{
  "gain_aug_db": 10,
  "spec_augment": true,
  "targets": ["machine", "speed", "speed change", "state"],
  "widths": [128, 160, 192],
  "label_smoothing": 0.1,
  "loss": "cross_entropy",
  "init": "lecun_normal",
  "residual_init": "zero_last",
  "optimizer": "soap",
  "beta1": 0.9,
  "shampoo_beta": 0.99,
  "merge_dims": false,
  "one_sided": true,
  "lr_schedule": "cosine",
  "warmup_steps": 260
}
Rows from block 9, named by matrix and row number. Rows with one number belong to one channel. Each number is 128 + 32 x the weight over its row's rms, rounded and kept within 0 to 255. All counts start at 0. After the name is the row's rms in percent of the matrix's.
# convs0: first width-5 conv (model.blocks.9.convs.0.weight, 192x192x5), inputs 186-191, a 5 kernel for each
# convs1: second width-5 conv (model.blocks.9.convs.1.weight, 192x192x5, transposed), outputs 186-191, a 5 kernel for each
convs0.21 119 [161  94 161 167  95  91 141  78 149 155  77 143 149 117 133 104 168 114 146 109 129 119  90 116 131 127  55 115 165 105]
convs1.21 084 [167 131 151 136 124 123 104 199 138 124 149 111 153  81 126  50 111 113 145 136 122 108 162  88 151 110 141  91 111  92]
convs0.22 111 [ 95 132 165 170 121  55 129 200 113  57  83 132 252 167  44 134 122 120  92 165 137 133 122 116  80 131 129 137 185 101]
convs1.22 089 [143 187 151 199 170 167 173 124 142 146  43 121 157 122 130 127 107 131  95 153  93 141 137 109 117 215  68 100 134 137]
convs0.23 099 [163 150 179 141  94 146 114 119 114 103  85  91 144 123 145 153 142 142 115 108 203  85 126  65  63 147 155 138 107 118]
convs1.23 097 [  5 153 162 137  94 147 127 141 182 137 140 157  90 113  83 118 124 152 163 101 156  83  97 119 130 134 125 134 120 141]
convs0.24 079 [131 162 164 118 137 119 161  98 155 155 132 159 119 113 146 123 159 118 114 108 112  87 138 125 138 123 104 112 126  76]
convs1.24 107 [150  99 151 123  60 140 124 138 126 122  30  77  86 162  96  90 147 126 152 158  88 116 153 126 134  97 130 146  90 112]
convs0.25 088 [179 133 120 121  99 139  54 102 116 117 136  88 131  99 141 116 109 103 204 104 121 144 122 155 154  81  85 190 171  69]
convs1.25 096 [ 86  93 125  73 163 151 128 129  96 120 122 138 102  95 123 103  82 131 159  79 129 105  75 199 131 133 105 122 223  62]
convs0.26 113 [ 61 128 183 143 166  98 145 132 129 150 218 144 107 118  50 168 119 161 101 121  86 151 144 123 149 186 148 102 102  79]
convs1.26 098 [160 104 109 140  23 122 158 145 156 115 149 153 125  99 169 129 126  98 114 107  99 143 164 122  97 117 111 120 106 142]
convs0.27 065 [150 194 135 123 179 118 113 150 102 122  78  68 111  83  71 149  91  81 169 130 164 131 136 137 118 128  61 101 124 117]
convs1.27 112 [ 89 149 137 188 126 140 162 108 122 147 224 157 148 119 161 117 130  86 134 181 150 115 132 160  13 145 107 139 141 114]
convs0.28 094 [157 131 118 110 135  58  86 102 147 137 157 100 108 104 176  96 140 142 165 106 173 164 169  79  82 121 119 142 156 130]
convs1.28 100 [130 141 147 136 162  89 143 140  76  61 107 106 123 137 111 155 167 134 130 214 125 119 133 112  96 133 131 110 124  97]
convs0.29 127 [111  92 122 165 109 125  99 109 172 161 134 112 141 124 134 117 108 141 110 157  96 123 106  85 154  29 112 207 207  54]
convs1.29 094 [112 132 157 149 129 126 162  90 119 146 152 160 115 154 133 147 115 131 118  83 106 169  95  83 102 141  24 189 149  73]
convs0.30 105 [ 89 101  94 172 183 121 161  92  86 120 115 115 110 176 128 115  99 128 109 116 100 176 133 166 101 101  85  63  86 188]
convs1.30 098 [144 173 125 190  69 152  73 135 122 101 112 136 114  76 128 168 113 152 157 187  85 119  78 110 114  86 128 119 108 177]
convs0.31 110 [ 24 149 137 141 228 180 134 131 107  39 218 183  95  73  75 154 159 159 141  92 121 112 163 138 132 143 118 127 124 156]
convs1.31 095 [147  92 117 104  71  98  96 193 173 168  61 124 120 105 119  92 131 141  84  60  93 110 154 131 182 156 100 136  66 154]
convs0.32 112 [128  79 126 125 211 105  56 109 145 171 153 113 152 126  83 185 103  74  58 141 116 125 137 118 100 140 113 138 141 103]
convs1.32 093 [109 117 115 141  55 155 120 146  74 177 125 148 119 125 139 126 144  79 126 127 151 163  99 110 140 120 119  82  80 108]
convs0.33 103 [170 153 124 120  75 140 125 145 124 118 108 180 139 109 104 164  73  94 148 159  94 141  90 121 164 123 110 117 122 175]
convs1.33 103 [110 122 131 135 172 109 145 194 213 140  87  99 115 102  91  89 112 113 181 105 106 134 112  66 138 112 148  73 166 169]
convs0.34 109 [153 139  77 123 127  47 158 210 144 118  90 107 205 115 136 101  40  97 176 191 144 130  56  64 135  65 148 199 118 123]
convs1.34 094 [106 149 174 128 156 116 124 159 171 117 172 116 129 132 119 127 122 125 150 155 163 144 116 161 122 154 102 150 179  98]
convs0.35 073 [123 120 114 130 102  98 170 122 130 116 127  99  96 100 118 162 108 100 130 131 120 120 108  80 140 148 134 145 101 134]
convs1.35 107 [101  71 135 146 133 149  85 125 168 136 169 149 149 130 111  97 141 122 135 159 119 109 114 124  99  94 147 149  88 138]
convs0.36 106 [117 140 146 109 140 183 168 157  95  83 173 110 138 140 106  51 137 192 150 161 143 150 134 126 119  90  93 121 178 144]
convs1.36 100 [155 126  64  72 100 166 130 122 191 189  99 145 127 112 121  66 121 124 129 110  54  87 136 104 146 115 105 127 126 166]
convs0.37 109 [182 181 100  91  67 160 102 128 126 107  13  89 114 170 234 176 133 155  81  97 113 114  95 132 143  56  99 122 139 190]
convs1.37 095 [ 66 133 135  88 138  78 173 111  84 153 188 141 144 201 158 130  71 120 147  80 192 165 126 133 176 105 130  84 124 168]
convs0.38 093 [ 65 121 127 143 124 129 107 135 209 100 135 100 161 201 113 208 104 133 126 145 101 147 117 123  83 208 116 134 114 145]
convs1.38 089 [144 136 150 119 128 114 131 155 102 186 152 199 210 109 174 106 156  99 179 127 117 111 126 134 125  76 206  86 137 173]
convs0.39 077 [181 153 158 104 120 120 108 113 155  95  96 111 125 106 172 138 195 120 144 106  90  58 156 132 149  63 139  95 129 142]
convs1.39 111 [139 124 135 149 100 181 129 173  96  55 108 128 116 146  97 142 149 107 104 120 137 132 147 138 105 111 157 171 146 125]
convs0.40 079 [ 76 160 137 103 130 109 117 150 109 102 147 101  96 141  71 146 127 145 129 127 148 145 150 137  97 103 121 127 147 148]
convs1.40 108 [123 133 114 134 175 131 106 107 103 168 134 131 137 113 146 144 134 115 130 135 179  93 118 120 175 152  75 123 162  96]
convs0.41 073 [101  81 144 106 103 151 144 105 158 156 113 147 123 128 189 167 187 163 167 115 143 115 136 147 155 105 124 145 101 119]
convs1.41 106 [ 39 158 147 120 104 120 149 127 112 161 140 137 114 122 102 147  99  96 101 177 151 121 165 152 131 198 149  49 156 143]
convs0.42 107 [140 172  91 116 125 187 117 149 124 115 163 137 123 132  85  47  93 153 143 195 100 196 119 133 116  58  52 133 139 200]
convs1.42 104 [138 140 127 155  77  93 151 152 180 230 118 106 130 109 127  72 119 159 190 127  78 110 138 116 150  28 161 129 101 156]
convs0.43 092 [109 129 114 172  57 118 136 142  83 174 142 162 164 135 130 130 117 135 154  88 169 108 119 103  99 123 155 125 151  98]
convs1.43 110 [151 148 132 152 157 167 145  80 140  67 147 121 154 139 145 145 110 125 133 102 105 170 133 123  99 136 101 129 129 101]
convs0.44 111 [ 81 131 145 138 150  83 140  71 174 122 130 188  45  93 116 143  84 146 156 105 140  60 102 194 171 122  94 138 113 167]
convs1.44 089 [146 124  49 200 160 128 115 171 162  83 138 108 139 101 163 113 118 106 159 142 192 106 153 139 128 106 145 150 136 130]
convs0.45 100 [ 99 100 138 130 127 113 128 150 166 156 142 134 137 146 105 103 106 117  86 137 128 108 149  92 130 139 125  75  76 154]
convs1.45 095 [ 71 173 139 158 108  49 198 138 129 104 161 142 101 145 107 130 115 141 195 154 114 167  91 141 129  66  76 130  97  49]
convs0.46 110 [159 116 148 149  73 181 176 126 103 110  95  75 143 125 163  93 123 172 124 114  91 126 132 149 166 127 120 132 153 124]
convs1.46 092 [ 70 129 108  97 140 118 111 166 114 147  93  94 100 102  92 110 134  95 126 119 102  69 119 130 121 107 205  63 134 155]
convs0.47 067 [ 70 111  99  91  74 111 134 144 123 125 171 167 135 163 173 161 144 147 143 163 115 130 110  96  72 130 130 134 134 151]
convs1.47 103 [191 134  81 180 196 129 131 103 111 159 114 158 136 157 145 107 169 134  92 158  84 127 133 107 123 166 125 116 139 125]
convs0.48 114 [131 151 104 125 150 110 101 172 176 100  98  80 190 145 111 101 161 116 142 158  79 143  98  61 168 154 137 120 147 101]
convs1.48 086 [111 166 121 153 132 127 163 131 114  82 103 154 137 143 159 117 112 106 100 142  94 166 133 134 104 156 101 151 155 118]
convs0.49 077 [ 74  98 115 129 123 103 101 123 177 205 126  31  68  73 105 130 152  85  91 163 160 135 105 167 119 110 138 108 111 151]
convs1.49 107 [154 142 141 169 123 108 148 123 152 174 213 119 175 143 147 121  79 122 151 186 185 174 121 108 193  93 147 109 105 155]
convs0.50 088 [ 85 152 243 151 107 188 146 101 158 193 174 123 100  81  91 122  87 107 121 134 134 134 151 144 137  39  78 168 162 160]
convs1.50 099 [ 75 148 190 147 136 136 123 126 147 176 180 104 133 136 135 103 153 121 115 168 106 103 109 125 157  92 139 171  99 145]
convs0.51 106 [122 190 114 102 124 145 141 183  75 142 140 112 103 102 156 135 114 146 202 106  92 141 137 157 167 223 187 123  46  85]
convs1.51 099 [105 108 118 116  96 141 120 177 117 107 103 149 108  80  81 111 128 138  94 137 107 130 106  89 112 161 171 109 140 141]
convs0.52 107 [120 151 134  92 173 165  72 171 154 156 142 130 103 152 132 127 123 111 148 190  58 128 139 171 170 113 168 146 143 135]
convs1.52 100 [117  94  96 160 138 168 123 204 124 180 131 132 100 132 116  37 106 113 171  91 126  58 121 144 131  56 108 115 116  63]
convs0.53 107 [ 63  89 135 143 109 124 162 157 121 185  91 137 163  79 143 141 168 101 144  79 103 139 103 136 183 162  77 124 135 158]
convs1.53 090 [142 151 133 151 181 186  97 154 148 116 150 172 178 131 100 139 121 129 149 114 128  75 139 123 134  54  71 216 146  71]
convs0.54 092 [127 179 124 144  81 139 105  97 111 142 161  93  18 129 146 125 157 157 107  92 165 155 139 102 122 123 196 210  77  81]
convs1.54 105 [ 73 167 126 178 139 162 156  61 126 139 148 147  79 121 149 159 145 111 102 167 142 106  94 106 125 140 113  80  89 149]
convs0.55 112 [106 139 133 164 143  72  94 167 137  99 164 145 125 128  77  88  47 129 123 124 117  94 153 158  74   6  28 153 174 216]
convs1.55 097 [156 145 114 161 123  85 121 156 148 104 144 123 122 107 145 213 144 171 118 139 140 171 125  93 103 131 157 132 142 198]
convs0.56 079 [ 96 142 100 115 107 135  26 149  68 154  83 166 165 168 131 159 115 143 146  97 174 152 171 132 167 126 147 172 141 110]
convs1.56 109 [137 127 139 146 176 159 119 118  87 174 109 166 129 149  82 132 155 150 142 129 123 198  98 143 185 144 131  70 140 191]
convs0.57 112 [152 116 135 105 131 117 140 117  64 204 143 140 103 106 115 193 161  95 166  89  70  94 139 176 147 133 132 139 128  63]
convs1.57 108 [152 149 101 163  96 104 159 166 116 132 138 132 110 119 129 109 156 143 164 120 154  75 144 144 137 101  78  75 105 133]
convs0.58 081 [ 98 137 156 156 133 140 116 150 126 126 242 117 111  89  76 147 153 131 151 146  68 191 103 139 172  98 139 160 151 114]
convs1.58 107 [119 109 100 157 191 124 153 119 136 138  88  98 144 123 130 124 118 104 158 149  88 150 139  82 124 152 120 138 102 110]
convs0.59 115 [105 146 106  99 149  95  70 166 156 150 154  99 151 148 145 174 155 100  77 116 168 125 158  93 128 138 154 132 101 103]
convs1.59 089 [128  68 115  91  31 125 127 127 140 111  76 168 109 111 133 124 131 135 108  91 151 174 105 167 138 159 137 130 165  97]
convs0.60 112 [110 106 106 107 171 133 148 138 157 116 213 144 135  86  99 157 142 145 103  96  42 158 106 148 202 137  83  72 130 174]
convs1.60 097 [118 134 116 106 117  91 166 168 174 158  77 118 146  97  98  70 134  86 116  74 141 127 142  67 147 109 131  92 108 120]
convs0.61 114 [171 125 146 114  60  77 118 112 164 158  86  51 136 183 206 132 134 107 146 141 168 101 118  88 127  91 107 124 175 139]
convs1.61 101 [142 140  80 108 116 148 191 136  96 104 155  72 131 116 118  86  77 129 119 159  98 151 170 153  55 161  89  53 158 147]
convs0.62 118 [ 69 135 159 153 176 185 172 140 152  92  80 111 140 154 161   2 141 186 152 151 132 161 141 134 119 177 218  98  90  95]
convs1.62 114 [176 116 164 122 125  84 156 154 158 189 186 111 125 140 142 146  81 114 119 169  69 150 172  84 132 143 135  87  97  98]
convs0.63 080 [155 132 162 122  98 146  92 125  92 122 126 135  94  81  97 135 139 136 126 141 168 153 109 109 102 130  79  93 164 135]
convs1.63 100 [124 106 122  75 165 146  73 136 123 131 218 198 162 178 187 144  98  98  98 149 137  72 132 124  98 143 123 146 140 114]
convs0.64 076 [139 145 118 138 216  85  62  86 141 118 121 135 130 170  76  79 147 160  73 144 123 164 149 132 184 140 104 192  98 146]
convs1.64 105 [ 86 140 106 160  99 135 154  91  88 129 137 152 141 104 134 153  99 139 102 147  78  70 155 146  89 154 157 119 141 166]
convs0.65 124 [ 99 166 137 115 129 148 106 134 153 153 131 142 116  94 161 124 123 132 123  99 140 165 165  96  95 108 138 140 169  76]
convs1.65 094 [169  94 122 117 162  67 144 136 105 120 184  92 154 169 134 108 145 134 127 192 106 144 112 126  94 222 125 140 189 120]
convs0.66 104 [ 95  76 142 162 118 112 158 146 122 121 121 195 153 115  94 119 127 113 128 150 194 136 133  96 105 173 129  89 105 133]
convs1.66 105 [135 142 150 115  82  77 173 117 165 113  80  88 126 132 108 100 104  87 123 160 166 169  88 114 105 107 123 105 102 121]
convs0.67 116 [ 83  93 128 151 152 144 131 139 131 104 209 130 141 106  44 126 153 149 125 108 106 108 119 148 142 111 120 166 132 122]
convs1.67 103 [125 100 130 130 133 128 132 134 131 142  50 121 127 121 108 125 127 124  89  91  98 166 107 170 153 128 114 135 121 141]
convs0.68 106 [127 149  99 165 139  70 132 163 177 132 147 121 151 106 122 121 183 156 126 169 110 162 104 116 156 184 178 122  56 149]
convs1.68 113 [ 97 104 112 158 151 164 115 135 179 100 153  83 111 145 126   0 153 145 128 129 142 134  93 124 166  76 144 160 119  90]
convs0.69 105 [ 99 112  97 168 129  98 117 102 148 169 119 123 114 141 132  69 148 127 185 208 181 166 112 100  98  26  96 110 215 196]
convs1.69 101 [119 128 155 127 112 116 158 200 125 202 140 141 107 126 142  71 144 149 122  97 108  58 117 122  95  80 128 151  84 179]
convs0.70 113 [144 112 151 151 115 127 132 109 103 175 120 131 142  87 161 113 161 138 162 136 163 121 113  92 118 156 134 104 159  95]
convs1.70 086 [109 157 174 121 153 121 140 194 113 113 147 121 130 101 147 135 129 135 139 156 138 103 121 138 145 136 154 167 135  73]
convs0.71 094 [170 143 134 110 113 125 176 115 129  68  87 140 161 104 173  76  73 129 112 148  86 114 131 122  71  26 105 167  85 152]
convs1.71 098 [ 99  82 139 151 157 149 157 180 179 110 144  93 156 118  96 103 153 170  94 135 112 137  92 131 155  97 109  60 113 128]
convs0.72 109 [135 180 130 117  83  96 127 129 166 125 129 130 107 151 137 185 210 142 108  68 159 126 137 107 116 181 134 151  95  53]
convs1.72 116 [129 139 121 124 107 135 190 162 158 164 141 104 151 127 109 186 123 134  75 135 133 163 152  83 129 165  62  68 120 126]
convs0.73 124 [ 92 132 128 162 199  67 141 105  93 139 125 108 125 120 184 135 107  75 165 166 135 139 142 113 103 115  98 153 128 118]
convs1.73 089 [140 125 139 102 140 187 141 146  94 112 123 153 133 142 117 177 132 117 138 148 126 153 134  90 106 179 101 128 158 122]
convs0.74 109 [ 82 104 127 137 202 104 119 116 105 135 111 144 145 145 131 128 104 126 163 114  63  86 101 149 185 147 122 137 109  90]
convs1.74 096 [116 155 132 105  92 148 135 168 155 100 158 169 168 131 161  74  94 157 128  79  86 121 137  77  97 165 107 106 197 111]
convs0.75 084 [110 137  60 116 151 180 154 182 107  97  78 116 146 132 133  90 119 187 129  94  93 113 122 140  63  78 166 208 107 122]
convs1.75 104 [ 75 140 139 113 104 145 129 154 155  98  80  99 113  59  74 136 107 109 103 133 109 127 100 149 147 180 103 147 181  67]
convs0.76 095 [131 158 189 113 116 213 153 125  53  96 118 147 165  82 138  85 135 205 105 123  97 155 114 120 119 188 174 115  29 109]
convs1.76 103 [ 82 100 123 118 103 111 107 152 114  81 122  92 172 140 132  54 172  98 166  81  71 149 142 112 164 172  94 149  86 169]
convs0.77 088 [ 84  45 101 117 138  65 132 107 139 174 194 165 138 132 118 167 160 184 154 124 106 187 152 108  60 126 113 132 157 102]
convs1.77 107 [146 103 119  98 141 150 145 153 133  95 129 146 146 139 136 134 130 149 112 103 138  94 139 113  92 170 103 117 167  61]
convs0.78 079 [108 106 103 104  78 125 207 116 147 243 132  83  80 105 129 146 105  90 152 113 175 134 124 173 104 125  98  90 141 130]
convs1.78 101 [168 164 104 119 149 167 143  98 143 118 117 109 117 115 128 117 138 130 133 131  90  97  90 114  82 109 128 186 133 100]
convs0.79 109 [184 156 103 140  86 131 105 129 134 157  49  84 103 159 255  65  64 152 125 175 174 133 146 123  76 143 116 212 117  75]
convs1.79 098 [136 103 105 147 137 115 163 137 114 143 160  83 151 114 116 110 161 146 147  91 106  97 112  86 141 149 117  85 136 117]
convs0.80 097 [132  92 140 101 117 153 145 121 134 136  87 192 108  94 111 142 107 124 162 128 149 145 164 121  76 107 154 153 121 129]
convs1.80 092 [154 118 137 113 103 118 169 135 135 125  94  94 160 115  85 110  89 102 141 170  47 143 132 133 164 140  84 123  62 113]
convs0.81 102 [157  93 148 161 103 158 108  68 150  53 129 135 148 113 110 101 130 167 147 155 122 143 120 122 128  70 133 110 148 223]
convs1.81 100 [180 122 136 112 145  83 140 145 137 170 104  92 165 147 131  84 123 127 113 149 125  82 118  97 137  90 137 154  80 102]
convs0.82 084 [ 98  90  93 149 138 133 133  99 103 131 158 206 169 116 107 176 102  58 118 143  86  51 126 100 128 115 142  91 171 127]
convs1.82 100 [ 78 124 114 177 168 176 122 121 123 116 204 157 138 173 162 145 143  85 112 148 160 112  96 113 122 106 154 157 159  88]
convs0.83 085 [134 110 162 106 130 103 106 117 143 133 120 139 131 120 114 164 100 125 110 169 154 118 130 130  94 126 158  73 125 129]
convs1.83 112 [ 21 118 182 122 137 159 171 139 142 156 120 131 131 131  89 122 155 104 142 164 195 113 106 149 128 175 173 148 111 201]
convs0.84 120 [ 83 134 115 172 174 102 138  80 101 173 155 154 150 104 108 114 138 164 159 129  83 140 108 153 153 139 153 158 130 107]
convs1.84 108 [136 132 105 176 106 146 129 188 105 164 138 129 121 153 154  11 133 144 145  45 118 115 145 112 138  77 169 131 116 158]
convs0.85 098 [177 161  89  76 140 144 123 119  87 142 199 120  96 129 161  69 182 157 131  88 235 152  82 129 120 116 137 182 160  75]
convs1.85 104 [165 121 107 142 166 153 126  86 107 162 160 155 178 132 189 159 163 136 137 167  98 108 119  58  93 148  56 167 162 135]
convs0.86 083 [157 113 168 110 157 121 121 114 105 101  86 154 114 182 131 123  93 138 110 202 126 118 140  98  80 129 149  99 108 144]
convs1.86 108 [112 100 144 171 187 105  82 124 106 168 123 115 126 168  82  61 111 160 166 143 121 104 131  89 150 142 134 153 101 135]
convs0.87 086 [106 115 142 111 127 121 155 139 138 155 148 116 123 106  99 121 105 103 123 147 126 147 171 128  61 133  92  69 122 126]
convs1.87 101 [145 154 133 137  97 156 147 141 152 181 121  99 109 151 138 119 123 150 161  82 104 114  96 135 122 101 149 158  99  95]
convs0.88 084 [101 160 167 151 144 104 132 123 133 143 182 165 151 109 104 184  92 125 137 148 136 134 138 159 171 125 123 103  92 181]
convs1.88 110 [143 151 139 182 120 168  97 105 135 106 125 152 130 135 134 138 133 118 145 101 250 134 141  99  94  68 144 151 159  80]
convs0.89 080 [125  94 120 116  56  66 123 129  98 119 157 113 132 108 148 166 164 162 153 101 147 114 207 164 130  97 190 118 176 146]
convs1.89 101 [131 122 129 136 177 151 144 151  81 137  67 120 117 155 103 135 119 114 107 118 113 100 122 116 106 193 116 165 104  73]
convs0.90 092 [215 118 172  66  75 111 124  85 121 134  77 158 100 176 174 108 104 164 146  95 170  97 133 132  60 126  97 143 158  44]
convs1.90 108 [117 115 118  99 155 128 128 197  70 118 130  95 154 188 117 105 109 124 118 132 112 133 113 161 140 173 107  41 126 113]
convs0.91 086 [133 131 163 121 131 130 115 130 166  82 138 123 127 133  89 107 100 119 127 154 134 107  65 117 131 111 172 113 139 142]
convs1.91 097 [ 59 107 117 117 201 165 172 145 102 121 162 124 138 137 158 171 116 142 116  84 135 102 126 142  97 150  62 197 112  64]
convs0.92 100 [111  90  98 111 168 137  79 125 120 141 189 190 156 155  59 115 106  76 115 181 134 106 107 127 194  66 112 159 119 146]
convs1.92 100 [155 127  83  97 115  89 177 132 109  85 117 158 145 146 166 104 137 136 165  85 103 159 129 193  97 206 116  64 100 182]
convs0.93 111 [148 142 158 103 107 144 110 138 125 164  58 106 108 171 209 126 147 128 168 109 184 154 105 115  93  98  81  79 206 164]
convs1.93 100 [100 120 127 162 175 135 136 133 149 169 142  89 129 127 115  63 165 127 129  80 142 112 122 135  38 109  87 126 121 166]
convs0.94 074 [ 96 150 185  97 191 139 128 129  96 115 132 148 180 211 159  94 155 122 143 126 115 137 143 150 139 153 119 163  94  89]
convs1.94 103 [ 87 126 126 168  67 146 102  76 128 208 175 146 178 109 102 103 143 115 140 156 141 123 137 129 182 153 185  84 120 123]
convs0.95 111 [ 66 152 123 141 154 136  87 136 104 143  82 121 167 140 179 110 111 102 133 113  83 115 108  98 173 192 191 142 106  14]
convs1.95 092 [134 101 132  93  23 136 136 193 187 160 186 125 146 164 175 113 114 124 104  67  95 167  97 101 125 238  99  88 142  74]
convs0.96 105 [191 138 142 100 103 204 148 109  45 105 138 124 113 125 161 101 179 140 134 118 143 133 171 111  80 126 180 166 160 109]
convs1.96 115 [134 170 164 114 120 135 138 129 155 176 160 123 106 136 116 138 153 112  96 175 140 126 117  94 108  47 159 132  56  87]
convs0.97 112 [178 127 134 103 120 146 214  94  94 104 136 139 146 111 123 158 165 128 156  79 108 160 114 143 184 240 196  69  53 112]
convs1.97 099 [106 151 121  74 114 150 137 104 146 154 127 120 110 120 119 121 110 185 158 120  97 161 142 117 184 189 163 181  81  98]
convs0.98 069 [174 132 139 138 147  89 131 152 112 171  69  75  78 112  97 137 120  91 131 105 110 137 137 117 101 129 139 100 123 154]
convs1.98 110 [122 133 155 100 152 194  98 106 148 102 168 134 152 119 111 113 118 113 120 125  85  84 100  92 153  77 106 218 148 114]
convs0.99 097 [154 127 175 176 148  62  54 168 136 160  68 101 136 145 154 148 104 107 125 141 102 127 100 122 142  92 108 116 179 153]
convs1.99 094 [113 132 110 170 106  78 171 201 134 107 130 161 115 125 118  90 120 178 149  89  58 109 162 120  84 137 105 151 123 193]
convs0.100 091 [194 124 123  94 144 120 145 214 115 113 107  90 132 148  66  90  88 147 114 118 164 161 111 138 162 113 149 182 123 116]
convs1.100 097 [154 142 145 132 205 166 109 163 118 171 112 168 156 114  93 140 113 129 157 172 124 124 118 119 142 118  89 148 150 126]
convs0.101 097 [146 138 128  96  90 127 131 115 124  69 127 142 157 156  86 128 154 132 106 185  96 166  69 147 125 126 117 107 170 179]
convs1.101 098 [118 159 144  86 125 107 168 143 102 191  73 115 146 142  92 143 132 129 101 141 119 141 163 107 184 123 146 126 113 135]
convs0.102 109 [ 76 104 101 162 228  96 118 190 100 183 113 132 106 135 105 153 143 117  97 148  75  94 104 157 211 168 112 115 119 100]
convs1.102 099 [157 114 109 121 115 144 148 192 107 175 110 165 117 157 143 110 131  93 108  96 118 183  80  96 111 148 118 100  99  90]
convs0.103 110 [193  86 140 153 103 133 139  61 205  78 157 100 129 124 165 107 150 107 128 128 149 142 113 136  98 118  97  62 128 213]
convs1.103 090 [ 74 198 105 160 147 156 141  95 143 103 139 117  71 115  91 158 113 131  99 209 169 137 103 100 107 150  67 144 165 162]
convs0.104 074 [122  99 108 107 128 167 111 149 167 139 124 142 166 185 169 158 154 107 128 128 115  78 141 137  72  77 149 130 121 176]
convs1.104 096 [145  92 130 155 148 107 129 153 123  81 161 177 128 144 166 143 120 163 106 110 138 163 148 123 163 105  95 175 152 116]
convs0.105 111 [178  92 165 150  60  85 131 144 140 144  96 122 127 127 146  62 119 118 161 179 173 113 111  98  82  80 136 178 136 142]
convs1.105 095 [ 77 143 103 126 158  88 201 149 114 115 172 149 124 133 193  89 123 146  85 144 185 154 107 119 111 146 136 163 122 123]
convs0.106 115 [135  84 154 131 112  83 148  96 107 153 103 121 122 140 139 148 138  98 112 106 132 120 128 135 119 125 140 127  95 149]
convs1.106 094 [133 154 172 164 114 149 157 117 141 115 129 129 144 154  95 129  96 149 137 138 134 104  92 122 124 139 127  96 119 140]
convs0.107 131 [119 121 141 103 120 121 119 105 172  85 128 172 103 146  85 126 132 149  79 141 135 114 141 167 144 132 111 154 110 126]
convs1.107 095 [164 144 144 158 115 136 157 169 198 138 140 149 138 153 137 167 112 155 137 132 161  87 159 136 135 176 150 110 172 127]
convs0.108 079 [223 172 119 106 162  92 142 151 110  83 103 142 190  85  73 104 139 140 151 124 124 140 108 144 167 136 146  87 142 100]
convs1.108 093 [105 130 174 113 100 175 115 144  93 137 115 113  93 155 180 179 135 106 153 103  97  98 177 114 208 126 108 168 143 149]
convs0.109 111 [186 146 153 110  42 177 140  79 148 144 104 151  81  90 187  66 131 136 145 112 123 149 127 107 189 113 161 142 143  95]
convs1.109 093 [116 105 113 164 129  88 146 153 114 134 120  77 127 151  97 136 115 123 140  94  86 114 150 102 140 134  88 150 120 102]
convs0.110 121 [119 117 193 122 107 157 138  58 143 149  95 100 163 110 130 121 137 147 118 116  86 187 138  96 136 109 146 143 128 120]
convs1.110 090 [ 95 129 197 102 121 113 134 104 145  96 137 102 133 158 119 129  99 132 121 135  87 137 109  92 129 156 123 144 121  76]
convs0.111 086 [118 162 122 150 133 112 144 100 114  85 108 105  78  92 154 123 122  77 116 138  87 153 122 146 144 129  82 120 179  94]
convs1.111 093 [199  90 113 125 182 164 123 122 144  90  48 137 113 126 170 115 120 154 149 113 123 135 167 146 128 117 171 200  73 124]
convs0.112 116 [152 126 131 161  97 119 126 121 140 166 152 102 125 147 125 153 107 190 136 100 177  92 119 164  98  93 140 179 148  66]
convs1.112 092 [142 156 108 165 132 170 134  89  75 117  93 162 138 133 127 134 121  98 158 116 157  99  96 102 159 150 121 101  93 166]
convs0.113 101 [167 131 180 138  95 205 106 133  73  69 112 123 135 110 223  64 122 165 133 141 124 110 147 129 133 183  99 163 125 115]
convs1.113 095 [ 88 154 128 180 195 106 120 155 103 117 173  87 136 153  75  86 151 140  74 118  73 129 138 176 116 167 165  91 107 138]
convs0.114 075 [143 147 132 159 202 128  98 123 153  96 146 142 120 127 112 157 136 176 141 112 173 134 121 137 151 129 134 104  91 142]
convs1.114 116 [128 184 170 150 184 126  75 109  95 138 103 139 125 105  88  80 128 161  89 158  42  94 135 109 170 138 144 134 154 122]
convs0.115 112 [104 108 112  79 190 122 106 135 112 116  59 124 148 154 142 153 116 123 107 112 140  83 140 128 169 104  75 141 161 157]
convs1.115 104 [106 131 124 128  87 148 175 133 154 187 120 125  96 106 128 107  84 140  95 103 121 113 133 133  60 133  92  79 120 157]
convs0.116 103 [152 102 106 130 189  87 114 143 163 101 184 115 136 136 100 111 164 152 136 170 118 140 131 123 179  71 173 179 126  92]
convs1.116 107 [134  85 154 144 126 160 134 125  82 144  97 132 132 140 151  91 139 147 139 179 137 117 116 114 167 152  95  97 125 165]
convs0.117 119 [131 114 110 143 149 133  99 119 158 121 112  67 107 126 192 147 112 106 124 113 161 132 147 129 107 153  87 123 140 130]
convs1.117 097 [ 96  78  69 110 172  36 159 137 199 152 134 163 138 132 102  70 146 144 136 123 137 104 103 121 111 101 175  91 115 153]
convs0.118 077 [103 129  84  76 107 136 131 110 171 139  72 137 143 196 170 122 115 127 141 100 120 108 119  93 126  95 134 115 108  90]
convs1.118 096 [110 162 152 129  97 136 124 102 188 110 125 140 158 137 110 156  85  97  96 176 182  86 145  98 185 123 108 123 173 133]
convs0.119 106 [154 150 147 129 117  69 164 106  55 148  96 144  85 148 177 127 115 128 117 128 184  88 134 110 137 127 140 143 112  70]
convs1.119 083 [ 77  97 149 154 145 115 103 128 116 128 139 107  75 128 150 145 141 111  97 131 177 137 184  90 159 176 114 109 105 145]
convs0.120 105 [171 113 103 142  88 102 211 161 144  77 116 116 142 143 144 122 144 111 135 111 156 138 108 122 131 121 183  45  58 162]
convs1.120 099 [107 120 145  95 136 101 120 138 157 116  83 172 160 150 124 116 138 136 107  45 111  99 126  77 145  86  54 100 122 122]
convs0.121 078 [136 152 122 165 136 117 110 129 136 141 134 131 130 107 132 105 119 115 147  82 160 152 114 103  95 138 175 103 117 136]
convs1.121 099 [144 126 129 108 122 147 147 104 114 159 139  77 132  98  85 154 118 133 126 148 132 125 112 116 155 119 165 182 109 148]
convs0.122 080 [165 115 134 122  96 146 144  89 144 141 181 111 104 116 105 152 129 149  78  92 155  87 175 135 164 125  56 141  82 104]
convs1.122 098 [143 107 152 162 147  42 139  85 140 163 103  94 153 121 118 140 175  99 124  69 156  32 112 148 134  61 130 107 134  96]